python train.py --encoder_arch="vit" --model="contrastive image-text model" --dataset="patchworks of several textures" --train_examples=36250 --image_size=64 --crop_scale_min=0.8 --horizontal_flip=true --tokenizer="word" --vocab_size=40 --loss="softmax" --embed_dim=128 --encoder_norm="layernorm" --encoder_norm_position="pre" --encoder_activation="geglu" --encoder_mlp_ratio=2 --encoder_head_dim=32 --encoder_fused_qkv=true --encoder_bias="qkv" --encoder_qk_norm=false --encoder_layer_scale_init=0.01 --encoder_parallel_block=false --encoder_inner_norm=false --encoder_drop_path=0.05 --encoder_patch_size=[4, 4] --encoder_conv_stem=false --encoder_layers=12 --encoder_width=192 --encoder_positions="conv" --encoder_pooling="class_token" --text_encoder_causal=true --text_encoder_width=128 --text_encoder_layers=10 --text_encoder_norm="layernorm" --text_encoder_norm_position="pre" --text_encoder_activation="star_relu" --text_encoder_mlp_ratio=3 --text_encoder_head_dim=64 --text_encoder_fused_qkv=true --text_encoder_bias="all" --text_encoder_qk_norm=false --text_encoder_parallel_block=false --text_encoder_inner_norm=false --text_encoder_drop_path=0.15 --text_encoder_positions="learned" --init="kaiming_normal" --residual_init="none" --optimizer="muon" --muon_scale="match_rms_adamw" --learning_rate=0.0064 --momentum=0.95 --nesterov=true --orthogonalizer="newton_schulz_5" --adamw_lr_other_params=0.002 --ema_decay=0.99 --max_steps=14500 --batch_size=128 --epochs=51.2 --lr_schedule="step" --warmup_steps=290 --weight_decay=0.02 --adamw_weight_decay_other_params=0.05
Rows from block 2 of the image encoder of a small contrastive image-text model, named by matrix and row number. Rows with one number belong to one neuron. Each number is 128 + 32 x the weight over its row's rms, rounded and kept within 0 to 255. All counts start at 0. Numbers have three digits each.
After each neuron's rows are labels from the 100 images, of 14976, where the neuron reaches its largest size: "lies over" is the class under the peak. Only what is clearly more common there than usual is listed. The data: patchworks of several textures. In brackets: how many of the 100.
# gate: MLP gate (encoder.blocks.2.mlp.gate.weight, 384x192), inputs 96-191
# fc1: MLP up (encoder.blocks.2.mlp.fc1.weight, 384x192), inputs 96-191
# fc2: MLP down (encoder.blocks.2.mlp.fc2.weight, 192x384, transposed), outputs 96-191

gate.204:077218169112133159089131125099152128161186179126146076123116095100108175074031171131159107146083145099168111129100124183170190115154133140113095154118099096077152123124140151112135111148154092102154121125101111126155118093085128107118121139158144138084100191086137120170127165132098123101
fc1.204:058111112102138167116068168141155161180125144136178086107180124102128143116095169123175072113104199090148090117083125177131130128149146083145081066103168173105168102126169117155102111132142060145140118169124111118155083094134112141127125153140135145119081128108070103114180137122128198096
fc2.204:126101121117107108131150161126154154071143129140172134084128124130080100188123136168088166099121029159154104147104157079181101131101108142159096143132150156109131097115144114145119079155164164115122144127140085135069156133100154129125213135120171084091118135091143129156099123105137126156
lies over: looped (36)

gate.253:115113193102029120098161118098163147126132123113093114136138149159118135116165127132073149121120119095157134162109129172128150105099162216120134168105138131067156143135077160179088152165127108092140213124141123108172164114088107120147149102112087101128135160114111135144053179127209103137
fc1.253:112091171141089151094135106157166072112124117129130155112141122188115103071072095185148173110102125053137144121136136123162096089142109170136155143114154122087171101132121159201099114104159073097160165142123124109157111160092112110178153173122096145118122188096097112185151132098149152156
fc2.253:085071117113138134125130189146137118135152147119137088125071136173145164081118119161125148182142139099124184073178133104184119170119086189171141131112200135183113156142112094154104049131113090128173131137142140080125140053116117112159085145101129180127164219096153092100092069147094106172
lies over: looped (37)

gate.114:135145121156102140137139101120088167166113180128172118185166133146125068132136115221127082132134117112183056185169130159119144129121123113061101123150156116155146146100144172143165144114120107179151177164175172114069178128113150146110102099109140111132144140156163074130103160082133137107
fc1.114:098152121104197148151113159157149121067092088185133104132136116108083145137083114127153178103120208132096144072082105118091103134103105143149155128099087105145127117137121081099140124148173160080115106084086161102146071153106109108109150104165144188128123095121122172134100104221141133144
fc2.114:110118055087087163124152106085163110103155178155137138122150128179111153102166121093157135163193167070150100093161108119170136118116162155152103112140096133070118136111159117095102152137080170110111163110134120109110165132137099182071123102139160132117088090220097102141152115075154157122
lies over: triangles (42); woven (26)

gate.363:122129131108173138133096147078116107138141161126096107123156164170128146211143107125107092087111177229180152170087142125082168091197092211114128168138157117087134152147092136172136131174088048145089107159119149091103121130193123088145158132142133128183081145135161115104150151144061137174
fc1.363:159124135113084129110124094140142093066110130113138153136075137151166125089078171130150143094177087118158144095155108114141086118088126106062164105076074107143086116076122124103171098146194141123222142117189143179110139123093129129125121114092121175158166171153122115182123066068159136107
fc2.363:149134112153118126175123139077136109086069093194126156083188125153111155200150088137136150117115090137181100102176150127138142085173102050106115164107213106137111051183152086142081104130132091148119144095122201110136158125146108141097127141127119169142065080085111109190137122171073149133
lies over: rings (27); labyrinth (26)

gate.56:132104114174107152178060175122136077145147114174111066185081179110166104132154124183172129132147092183148073126142164140140112117101122120181144080111125100127161074153143131106142165173152075103128154108101150116115054136108173088113073080138117095115134140155137161091095193097172159105
fc1.56:089060153115085188132152202104141090080110140142120132185117138110067161154149112145132114145112127110156125152077153163140164118090103131092083128093152096142134152142170065126120123120128135082091142138140165129112114119113166162111151111115131141175170096101156140142121085158103080108
fc2.56:149122130094182123146140115128132111159144121158123217215157129072117102126105107116121129123159218076140165127119113148134143090194186139168167198097171111127193106161078108168160097128094164093158109109067102110159091100119115135179162089128121106128115103179119099112214133127123174115
lies over: rings (27)

gate.44:117179147088155109138123183106103167121138122061087168145148163158128154115142141089131079151135150110179104149132172179112157105116175055121156119169086132109102143114079099137088181154100128146116076119140091085056167088128110179149100119108140118162149138215130110123098096127116128125
fc1.44:152091141136166116197169153138135095153185092181166061142189193125157124115108084213169120161098086136161099079124159100098105152149119116140110103138147124117088112106138150073121105163128144132138126112152074144184088143134093134120199111151136088061035108094127079089112068135158099103
fc2.44:123120078094117147153142106095082136145096088146112112155105216094123171107107168124141127161165117147109118098151118158124131053154144125065110113136118183114124101179068101128127128137151083159118155107122092089158070131125162106101113166121160186155089094219151145120154119123138145106
lies over: triangles (77)

gate.38:124099136148167091085113076115169121144135180135136164108086114080157157108082189159077096159156138117163098165143169122144147129079155160065184129132069085102144139070165067117145152069124157185141123111162124124131126146074147132133086116169109091116157177121119149146078172085089189143
fc1.38:178180134122054098130202167120058146133156090112152147123149210089092142148104099057165130046125144158153127110070149114175132143163131120180136144152147145112151088123116162139100121169131084116128137141115130117136162114142108137116083103091147090142124072129178149134168152117107108133
fc2.38:170125124100137163131074121089153131105160086157111146106112149145165145196125173130171118131169096084136060145158146133109135156143121161179056140091122149093143154097188118117085133131076100145125088154160087140154102090201107154108051143113162148086147087143078137086141154130170103136
lies over: looped (42)

gate.264:189166192112132188176113111122120174053124133105125154087178206086135117135157115154140110124145171176116144126081176098113084184145183144096135139092164081116050133103091082123109107128114155111125097116127152198152126102064069174146127146105127139110123092159117175129167045140107151122
fc1.264:214153184090108143159103132159140187108150136114130136045116187117114142141154123186155128032142208134110093100149206118130148149181152151085175147161184109122139133114073112137147123117090128102118116055131123158118110111101119116154125144124109117138093160166058206153146072142101110132
fc2.264:100126102091120101092149095153098147193128122170093196137063154105122146127149155066133165149146143170116151132113146153123131174125154175170127171106143117163090112132092129074206099080112143145165101149123123132136122155129120131058124119090152070117100135141128163112134085107108068163
lies over: triangles (26)

gate.260:124123100168132126110091139081116112143078131121175143114091163096060105149150134168174093101131087138134128129087126133119082078109111132155079125103165132202164119155112091110103135085160141113136097079112101167166132142141171072191144102170087149097123103078083148195120103195188133158
fc1.260:155132164139160108119169128162152046106116127120108128123165153055151127097117106102161224121098131130114145136184171110142114150128135128156148149169099086202041112144120121105127130106109045108122141121151125156160193085123142121111121116141109114122114181142153124109166108151080118132
fc2.260:171123074126111101068179138083087113079130096061082113114119130109153082078161127135085175150112084152142105083055153153120101144063098107138108080148151145126142150192160156142139162134088180133152133193092144107071090131111159139176153166116113115114092130065139147160129109173212142112
lies over: plaid (46)

gate.346:195084096117149097130118100147100177110136151112106133101125067086072127113160172105095113137162086107156106127147118179173139136072125100145146103152136103198131077111085118178117090112109105180132132138097088069151137102135148110127151150145112129179108149103170058061121093072078177092
fc1.346:081151176101104128173129137092158138088105079144156133127063133148151160130143092151110142150097138151093143124127121093107123098182095076169097157118052152072099159175129171087189164141082130100141082085132136145107097119102103161136123110071117163106099113178092178171126181125156121135
fc2.346:079109122138148085118145102094161164145133147091113127180096151123191107133116171147121121090124163146106096076139074108106108096108203113213175119142075100164124111125045147193110131114137150129134145107085154133189126171155156128138078135139153138171134075103154160168117188104180155158
lies over: looped (39)

gate.335:095153099198149162146112166149120109117164154141140165123051131165088167180126165061090091118104158133102082108169140147084061149121153173090128150166142116099193133117099035158095143111108119115106154119156146119095160165168138128139149103126169133135164159160124141103120120093109088136
fc1.335:166097125117106133147111134127150104184010111179120165157193159145089170088117159120157103125156083086124133127107122146186160121079112135191137185156112067112132152157098168174100163101057145094126158100109137139130086108107138143070161139145109057123100144170127092120075083137166164103
fc2.335:141109148122160142073088137110120127060136135141123132161173097125182140147124151086160141148069132201129079094141172134113187106170069115095054139119075147126178121161136097174134132114110146094102106182169104175153084130160146117141112037119099198113164142146171158099098137072151115117
lies over: wood (39)

gate.327:071108113124124163131156084117147133096085132104145148180160080111171093110173137138140136120116138082178157174105152108118139143165184183171146199131065072179145103064181111149161163108182106125131143109114105121095156099099102152073163135141079215113075125147075144155108121116095154100
fc1.327:124166101125128130138097130108145140132147099158121095132118155124057169114078101071117171179155108089135083136158099135091138167124067094085138127188174123098128152175160154140115116122099143162175110180130153145136131175185102127142135110117134055139179078101161114090173165092134153184
fc2.327:099095181093129130168162132153111127171121071162088111055097084131161136103114098170166105088131160151157127131100128152124132122131218122116135070086180156103161172124114160192099140144106153128178152129069124140105104087164133160169112193131183080118082078148099127070109059129161124112
lies over: triangles (25)

gate.381:143121104118092148092131115133135127103103194126029113151171217127092099193092146106113089182189148148116133109210041101121111149187092137144135137187093106104123163161103138166147165102092083115097091147130155079119165109106133176124119136146157108100111098116129112096129149136125149153
fc1.381:122126172124161135091155140146131110141132091138181143142083064120159200104134088165118144117121147089155145141105199125150169146146134148153046096136092113150064075143148143089137133145165144176134079109114151201122169143059135120189090164092106168142114151149075137142130098082123151119
fc2.381:129125151159104114080156135160168123192095198146075147144121132150127207123102162110157102099100117116128177150123165061113131145120128116114183106148116195185044132175047146145173060116133142128088123140156136157129185129125130148162178114106153121097131072087130158163180143143159167104
lies over: plaid (74)

gate.137:107143070118126139165154124088115168122080086094176090092147116121112110118162188118111127167101127086144114156162130127128112149143145143143135171098132024144208174069087096141179107132127109140085091163127148117147138136123158110103162128130104101136121117145161104151119181066116149130
fc1.137:158076128143103110140147125140126134114137140090140174145080161173105117128153201121184101169106146103139126085125125153124103126142141182097172134131154074106082127110134113174147104106095135072136152095104088139146130146107156103129130093182153086135210105123153125106156121019000162153
fc2.137:140097145129115120117165195133140118059112105107139113191126087144093125117104059153179063105127103093200173109174178133109149136110146108185165103152161112133152129155098137181127087065159145126124204156112130133104166129098159174144151155089071089151161058108154125154178093133174105110
lies over: plaid (38); checkered (25)

gate.158:109064125140120069154161135230138064116100158125084138169154052149110109064133142160082176138167095127121115161171065142106110092105131121104157124116132095148139127157108162081155138150094086099094122171170193122082161131136170127065085144155086099178127157118125135140144103096173116077
fc1.158:125129071097140095126076174129138153174097128130137171182137164094142162081115177121078122112128144121155103130105176143090091118081144142156128130132138154175140117131163109166110168122190142179137162123132124120162132187169130128139062143148156172113074155053091165117118134123093063132
fc2.158:118105120105127071143109092074080115053154120129154156142133127078117164107117195094121136153065168141132193127109154101123170165148070151124121140113077135141167134173208127150153087110157136066145095101111085160088135130123171170146125131145092180147188133101122147142192091166090161112
lies over: triangles (67)

gate.290:179034107150142180130169177150126119086091123131136091095129112080128065093093101149155139174114183111136115140151164086187127172079061127093140147133127154137137184072097148122153165107160146098102129190103115104087128132091104109124130175153139118067174123143149131105124092121179150118
fc1.290:133209151089083103174123075143131103151124130093103161187112105127133094127167173125148137083093089121142152093129104146149104085200140150137185143139140135155116156174113103136152078126110126158121077157083178105178159085142157094105087133139129189127086155118098118072200167153118041168
fc2.290:077168154104101131115143125113183140121172060113116152109143124079084110162202170115134155083154138140035136127133139136123136127081101152104116087170075182091137122105103148125120133156181111101164190156153059131151113120139132108095098067166052073100077135114139135169172145115148192133
lies over: crosshatched (37)

gate.89:109163156120076093110129122102127142081133104101119162136092157172123158110094079114127178096139121151146158210133158126117073145126083125105174047097167125110081155129164146085085051163149167135104168148096129159132120161127176093200091116140117136050143147102137147085125155136098133167
fc1.89:087119083159080196140094140152156153127131179199139117115119138129121132157120129164115083215089110078104093078059076145122116112142153117109101184189143127144179109155155147167146116102145067101159087099122166133151138162154077184101106108148134172183151084138155090178162091091135102133
fc2.89:070158159134097141115096120152106144175154133148100157140116120152152121173124148105160130186187160111116093190102144095163074177115169099169095140072121132132073092163135153096152196160103071143198152183124152122112130133135091157110100131107121137135074121199102110147134125056088162119
lies over: looped (75)

gate.263:158169069042173126091151160092122099173141109119064048139077101167192139131154073147072145071125152118129159122086136124182115111123086160126094169167096118076111137115058137086122128110179156115094088185151160138120136113139218133144073174098161134104130147112091098130140148113153158111
fc1.263:111086200208053103132068115149129172099115154084120146103207144120092045088075130122137134151135127122131106108129146122113069101139167170098129138124129126142136090170186166156127139123101104175132150130085113103163105148151001144145127060155098140148106089138169142154134072128149142118
fc2.263:098124076184138099155141108118108137124200184122095155102099155174139181158255118150112139088147156070122082075101125139084132118120126211171099177132162135131140111148153133089074125120114118160134110109189138134117130157126081168026115115135130060126143116068162116107096089115107146145
lies over: woven (36); looped (29)

gate.60:114143108144179083111166171083110151031121126191132175136136169170108087123177086181116144128057132145157121174129138117143146173116145129162125124144144108086134131148057120120130103131122154151128150090171129147214128111102110151124120130161082153113118153154089127122098101084172116094
fc1.60:118168146151125108137160163066084125073102141139119194147150130133118092115192063163114128120090120111121089164142171121144114176105128124157091085142144084085151141167082172118151083140151081196087129116129157114141192140104102145113134138168136153119104079108114164121097111137171125091
fc2.60:112118128117075151183089113122148166147110155093107134136193168119118180144122170072121167074160142137133134169093170106148135089153158157128162135070127139117093105095167074110141124126140110162144064110111138109094123052139094104161101106150044106140112179119161134164117110127155095093
lies over: labyrinth (26)

gate.217:126150080110176141136163249112120124120151124166150176118124121115153130126103145131135113105123131144096123124122106135121144127161169124151132121123125149156136070169123133132082120097102187106149161126090132177188115090128069084185103115151146122115172107122130089118114063175168104093
fc1.217:100121102171122110104140255122117127086112100131144117147080103128097158101118167117122152137076090110079117122138100154135162134138104145111181164082087109086146124148109138118088134108096153064188144141107104166205096124169078163163093113162096158139106123140166102155123089175161118067
fc2.217:110109193144100168118080143115133121121085111153147112162146149205137126146067118128135068095081134088113150163137181099168125091120132088143104174127101202082160138117083103117159158107090174170138137155144096076151144179024164116084113157114136084074143087145137148120078104149080079151
lies over: spiral (28)

gate.313:127105148162166174134079127111115137109138123091157182132087174140102096163153136144149067097123112108134175149187084086097171171140126166105071129093109054113129182125128193160100133105107125105134124161104140107119112063100103104150179195094112085140153052126105161116173176103099093127
fc1.313:113165164164065100160146137098060143139141185186116152145061177148095147073118129126113200122185122105099137087069156145135086118079147072180164149186128095121122111115143103120185091110119165111110164156094124061119132122171163084131124070167135140137152143154115105180132141052139109121
fc2.313:082116092079122137145143068118129150105127101124115148133135084129152104137135105111120108139159085116121079040179099142128158115126126125133136135135147089122179138134134105169157183151102194103117153077153076184084080099120129157104126172113149133161162148106140111135154146184211142149
lies over: wood (44); labyrinth (42)

gate.304:172122110180196127153127104116146149141123136100061092109128105084109075131106126119157095107185115093103132113135107112125125128088157158115145147103133136159117124071136100093075140080202141159086106126099085070128127169175127156156063120137172123122136151167148084067127118153145171096
fc1.304:083138135094113077119184098163097119107160122173200118055122134128155170109128107155129188126095133127117104134142096159154106093099139139138102141120116120115119101143068150127188139171066086110151100112129166181123113138100201158118179114139085133163117161161098170193112141126085133144
fc2.304:099112146175167144089135136119097114143153133144211106226093158149083138151166087117147081132122177141130091148132127053092155147080145163133126133127148149121094068160119138118120146136150127127131130110129100140130134091093128099167130117132164224115168113061151119104103052075158210166
lies over: plaid (48)

gate.375:095113108129133146101092090162093151110150150121111075136144190134202080126117057102141174158099143143152132106134142079118102148050149176121117099066120162186100116139125179149151123125137139060110120153134086125148161128098128089179117131175116170097112076111104187105120111065163147185
fc1.375:111165117151121196174147146106093091140094089158137147126069152099092143173135148136141114089127107120107126178119134161169184094199076120092100112115116118071155180117157105130108167113210122178144120118116159178149101109142148132112183102115101098128135165148113084156134124169150132125
fc2.375:120127165180138194136150124141214106146202145172115090127172058152112153106136095134163120123091140160121150158111175123135083130098174080144085107076147152170084103114173149062115178172149133104106143167128165133106136163127133156159093102139196137167132131142097111156176140137129128152
lies over: crosshatched (34)

gate.126:150097150134122170115165184166154119103122168117091127141113119102159138110152164141035174150187184128151114150120063128157135117092114130155155195134202150151143118153083111125127199140120151099130122142147106156086137154145118141167167134187183138167139123086130075157121160127131128116
fc1.126:102126119179118069165126064120136090140145135151159182104166148177136119177089123128202142083084123149139191100103165120083114176134117156133089079122087081158107107113099140169091093098139105111101118111102131105141099086129094138133100162090091091106068145178135184087134151139115110139
fc2.126:088130118163118134153148158139128129115133174161142137189095085112140087195035201133126130122134146115168074111087144152068127085154192122140125147130122172089170068118097102110112156140142105133106143092154052131178190101146122115084147173162156178146137085122139072136085099141110192150
lies over: looped (45)

gate.20:118136165124197134096134170105074082139091136148165120109086118101091125179160115129141110147121115112149111141165087102148173136135119137152094130179094149119136103118094113085190090159115160168116113162176151143132110214115195124040102147137124183154078075163120098153144105145156188099
fc1.20:057116182111105135141143155121099100123096149144121139129101127084110082125154154051124115179142077080159099159110061076133170097106150107127129145172127128096105124122116084080139113129114151144141118186124123120102138210142148138046129089171109136129097109172120144191134097134138144118
fc2.20:081103162165132138132142129160111167194125132112161145131174136119125090091149119123077144170181145130131138124179085137127210121154172157122073090143162116076100114160107113065099155084165148175114130149104201054123099187109086141104101153134117117108101145135158142112114095130153071125
lies over: labyrinth (26)

gate.179:144114122167222152144144139133085124126134143133189145103149076123156096159112095126120154141131182094155113206166139133095138061133127119094112165140125140121152145126122170127124147120144112125101078125142101164179171109093086133216130116116067100095096148088077153106202095139132114148
fc1.179:130178123107099149137122066095138105089143132096100131112133088131142126142147099145132167100110122082103151033115084108124132124123068092160157139135173161187095123110184147143178115171195127091130130142079089169135131085122143131114102100096024129125082151086152123099137056100132128121
fc2.179:102134113132193176137074126110138073063114188137170134156127167135174122143137129090168161104106102144130147103152104119151110107135130140131095171132183135090173054115160147101155152144135137136116204098179083137143158092144125194068104189136058134128105153089196105135172119119096187199
lies over: woven (77)

gate.104:115102172128154115127163133102097065138118114114167068137122127164133098132114126142185139072113099072102139163102118155121117142068137143134134137141073117128087143162137139153163195115186130078189152123148124110127152069090123120147118124131115141130168082125150113127121102089143118080
fc1.104:141159095103050147109136128128104158109130145149121198085075134143105138127126128113049120175126142143144118114130127078126130130168137117099149130121173170120172111112094118127136089112158150203081104130115112168101084198143117104106110154068095146138089175105099135101151156219145121156
fc2.104:151124123107115081140085113145053092140102141141131097140161110101229111099113156074063126128137093103074135157138131150144082138163152104137176091127107177158102113147130114171088154118194132140144158092095152105130125117112040168128141108173137147068151073091082178133137126154123179166
lies over: triangles (42)

gate.3:136103171134135133199162135087143113117157172172098123161130142162159124117075080120151130142124135107082128137097134090130164109114122156177174166105160139064133099185137134095128086154153121093136097096127114175066172079138119167106171161175137198119142152140073145049168057121114146085
fc1.3:146139098137169175093073111159114126124142152098118160150161147138146137129167153186081142119146083139170113116148135178134139121140146076133091108136152139162095099118112193123163112099089143164171153179155071096154112164153127062102088115063135109104132082138188137190145210098131105166
fc2.3:141114190130129129149054145147172145139094192016161098080106123124147082147115087147142119131119165150111117118181109129150162191129147121124143059128151168159155124195153209048099099120082166150116130141093157101072117159153101100136096154127087155186148152110180138104105123158075153139
lies over: spiral (36)

gate.125:123165135091158170112172105049159142103151100118138155170146084154160144120161123134103139115080040120116143145072120112099133103140021149130109132137139129186143193111148132104172095115146126117114152154133152116146081141167092149135196077132111099163172084153081153129121083082094119117
fc1.125:135152154078146082164146095098162129127145142158118095169175138074101176117097139070075120141098091136151154130097160123070138090132099074121078123121143114169113161122134161173184120106167137089107129146140109131136110145078147144176072176152138121183140135120109160187091099172164147177
fc2.125:071130168158114190132175104175094086141181147065069100147185120079141136118161119174153163153067132125116137153182148151113103185131033106103129120096159121131081142125122110125085127090079132141164067151143106199103161093166115135084146141075166106107111110062135117132196140146136121124
lies over: woven (37)

gate.252:106171065125157096173169136101150162143143175160055114089125124182050119140146127154175141179110158101197146159055114123138095122139192099138131124151092157119157094115159102147137125135105189070218124138153148147143132128104126101126114147133145150145100129109154139140090114169128105128
fc1.252:135149159144136162095082117128062117169163110170182117131169113089078135081193100099162164069120134133159176149074152159098108157123137139118122168128127139119144154144137145164184103084091105152078117161130126060137133076138134092119159134162110076120199094094109109107148136115137098097
fc2.252:136103106156165103117154093175112126137135154083097116103135124113077153140127140124131197171115155084126094147203088122152177115113027161156163102133117148092118167151100165108137137120199194160087093186152117154090127123160136098155054133125109104126106158078095188097158158122127146197
lies over: plaid (53)

gate.95:178096126127158144139140139146158110099139105111108144131116144115144156197129084142139178188107153125106123086107094049150089138173073143212142118096108166119051072153110074160134124138153076174131141124066164102184090088138142098170078121122134066121100107151108111111114122119150173143
fc1.95:040116056123129080109170138160037123208154120217146163140136164107120057156139156124112151115147199094151130123146117129065142111161142144058106123168100125133210140103129166112089102161147136067132125139126111086147135063088159171130156153128125127059136093129112142095102143141157089126
fc2.95:164112155120101088144114142126108154126166228058143159127079136178133086140084084127090111128128191162082154077135095078139139132123145133184152117109165142136107080100122142064129101119162105102116152115124155089141144090138150108225174119110110111109107108130140167136148123108117131136
lies over: rings (31); striped (27)

gate.269:096121123110086138136160123145104095156154131118124108187199094111108121102132101116164180123167135097158061152150188092120125118077105123167158106209164172106142084132125129182102067102104079183150119126121129123090136092093177120121103083140084120082134170172103125108141137104128113136
fc1.269:136133146152147117107125090146151118138178178129130103120112152165121135172123143087145080136131072136057154132159057123077170125135161141210115088099112125144096142157124114075134151115144092182098118158186136139136105167104152122148168135091119065133151102132163122134092124103145125132
fc2.269:088153171180147159126153141171144128127088138080166090117139091174115188161133129181084158127077177128136081125147135133135159096132131139136101092210135135117095101166171080167107195081124121116076165115148083116140187144144087098082121167143160101134127176145110131196119149162089090112
lies over: wood (30); crosshatched (28)

gate.298:082115128111122117119101112128145109113103172150129124075128135145110134143134095113134145165100123175176074170117136183153092120187092113089098112212170122169116137096133086165168113130140126153157022087130153126099117129079112093118074127102134077129118186167090172138134098174110116137
fc1.298:171161088125145117085104116144130148099089183138102131095149190157142143154098104123106142100094110133131154143133124156095161118142142126033120119196199072134075161118133077145093122123119193105093130159102055083140126167125153133075133138133131119118122232122105144100113136088066108138
fc2.298:134162173094187103140109058072132104135122147108063107155149138103115103088155166108097148095089127135147116153152134088146111138134131131164107094108169112094156157050149155155137126136175097150164044128132075106126158148127151113185110139154130117138114172101133128114129142124144037092
lies over: wood (29)

gate.240:124107090127124152123179129134104103180132145194157152056145098087080119145168149151124089167158143115164179164161131114143129096195077151079178172153150124096136155119127105183103124102124163110186125118164171086133155144114089114126146092109166147134172187091086159120054133127135131115
fc1.240:120083137127137126099146181158145116120107131132157098116167146090169203120178096157123154135147121096139106156180151097104159080131046133101141141162134083137123114139079118106125153101127198101158147114132152096140186136148119074074152135135150106100189084106134186171088130113112142110
fc2.240:101102099135103127125105137153092152137115047088190117132094164173172153090143168114155181125105124108118215125213138105102084111108090090108144137130064147124157119137166155113057152140167127126136148113079124113131194100131103144148180128133196097160179158165143142201153161139130110121
lies over: woven (34)

gate.119:128147112173156125106142111148098165137142137044155138122135092156120124219131138125093117135104119120125161009118129142112094101255152134119130127164107126104139086078178098165165134145157100108100073137067145137149140141173115122082102132141044099127155161099151093115106135103123131118
fc1.119:157144134141136095093123111173120144231148125096152140055124089119146128208179104112119168143108118106068146057155137150080129159157098108141082154184175118147164113067158145166150159161160123086149059152083146118138125156121156106104110143154126145091122151106080118127143099176095026114
fc2.119:119123088118153135116118176086160129096120160121145105134053149120160128133148149150139040153137124135142231149091122130116139137138150111116131187061092156154072200173167098141123188136134141082080139100179112155135104131135114107211119140135086130100118042159117138162103136168142202137
lies over: rings (43); striped (38)

gate.46:189147103086124166136169181106104095101163146115168133134121077107111105120145113119139078213130132137069142128095162123110139093096140141096167121225149100154141063125132189102129163084108076079154144121107158151158111117175120125127169112168135151195173136151149164129067121120087091131
fc1.46:131071139189172124202141157091157067132132073160105127069117114217138127177149128139145111136107099091147141134067130156146090115107126152151163167205088080158099090137164147119112161063098079137149149120147082065165088106112137122111158146130114140150169116158187109154155126122135092139
fc2.46:135103145115109109102136131162107115140161134110046115168157116076119048191140116145105107141049199105057098094128126151091105106108147214108062147113094157128129130137101161203149160156196123104153139173141102157106110163070092135149142131103147126068052122069135097143084113120071156119
lies over: plaid (33); spiral (33)

gate.178:165168121108055117140072093099169220134167155153123096122118192146100103128151148101156099181145121103109102162137123131154092094163145081137193085128125124065160117112130106110098146090151068116103103182093155183119116126161112087128167081150141134098138166123082099120141230138145156089
fc1.178:133143172119190144139068147111089022132151122131089115113092132125132125108154137113116165107147165136142145117088136094146140160129159116172131154150133153091130141111166148116095109149134156176157115108087157055164148137104154186082092165119075201145159121108139158153057107183126118088
fc2.178:131212199134140115115072140159128152093163104101143107173111138135133111116060088123124181127142174107115075128134153086073131222086079104169083158153177174107129134116105153129165130135119153136126116122124169155130157092139121142165171162144091161138146173114139129126100141124107139109
lies over: plaid (73)

gate.292:146127089159144103051163165138179127199108170134118130107130173107120122078151133082101176154129121127164089174109143179150234107108152132084201118107154119083130125096149139137115095147142138112122175035165087149128146126082099079144139093089109084110145200133115123113144093105127120139
fc1.292:124101120139158121144128126183125149099171145171120081138153126166147170173147113168090122156144166098128107091065168131151067132113157091165119148154084113105136113132139121118152119098114111155092108124115116097154132121200100185105053149123111166154100070152079138130164166145137146101
fc2.292:107142119185193118159127092154106147126147093126115118133128136131174165129137105153116113129113154181098084131145113116103140127148140103214113144113113118124129140182145158094131214118157213120146114118082164087112104144095176062132187145124065090060122142084172109172154165140188131122
lies over: looped (32); woven (26)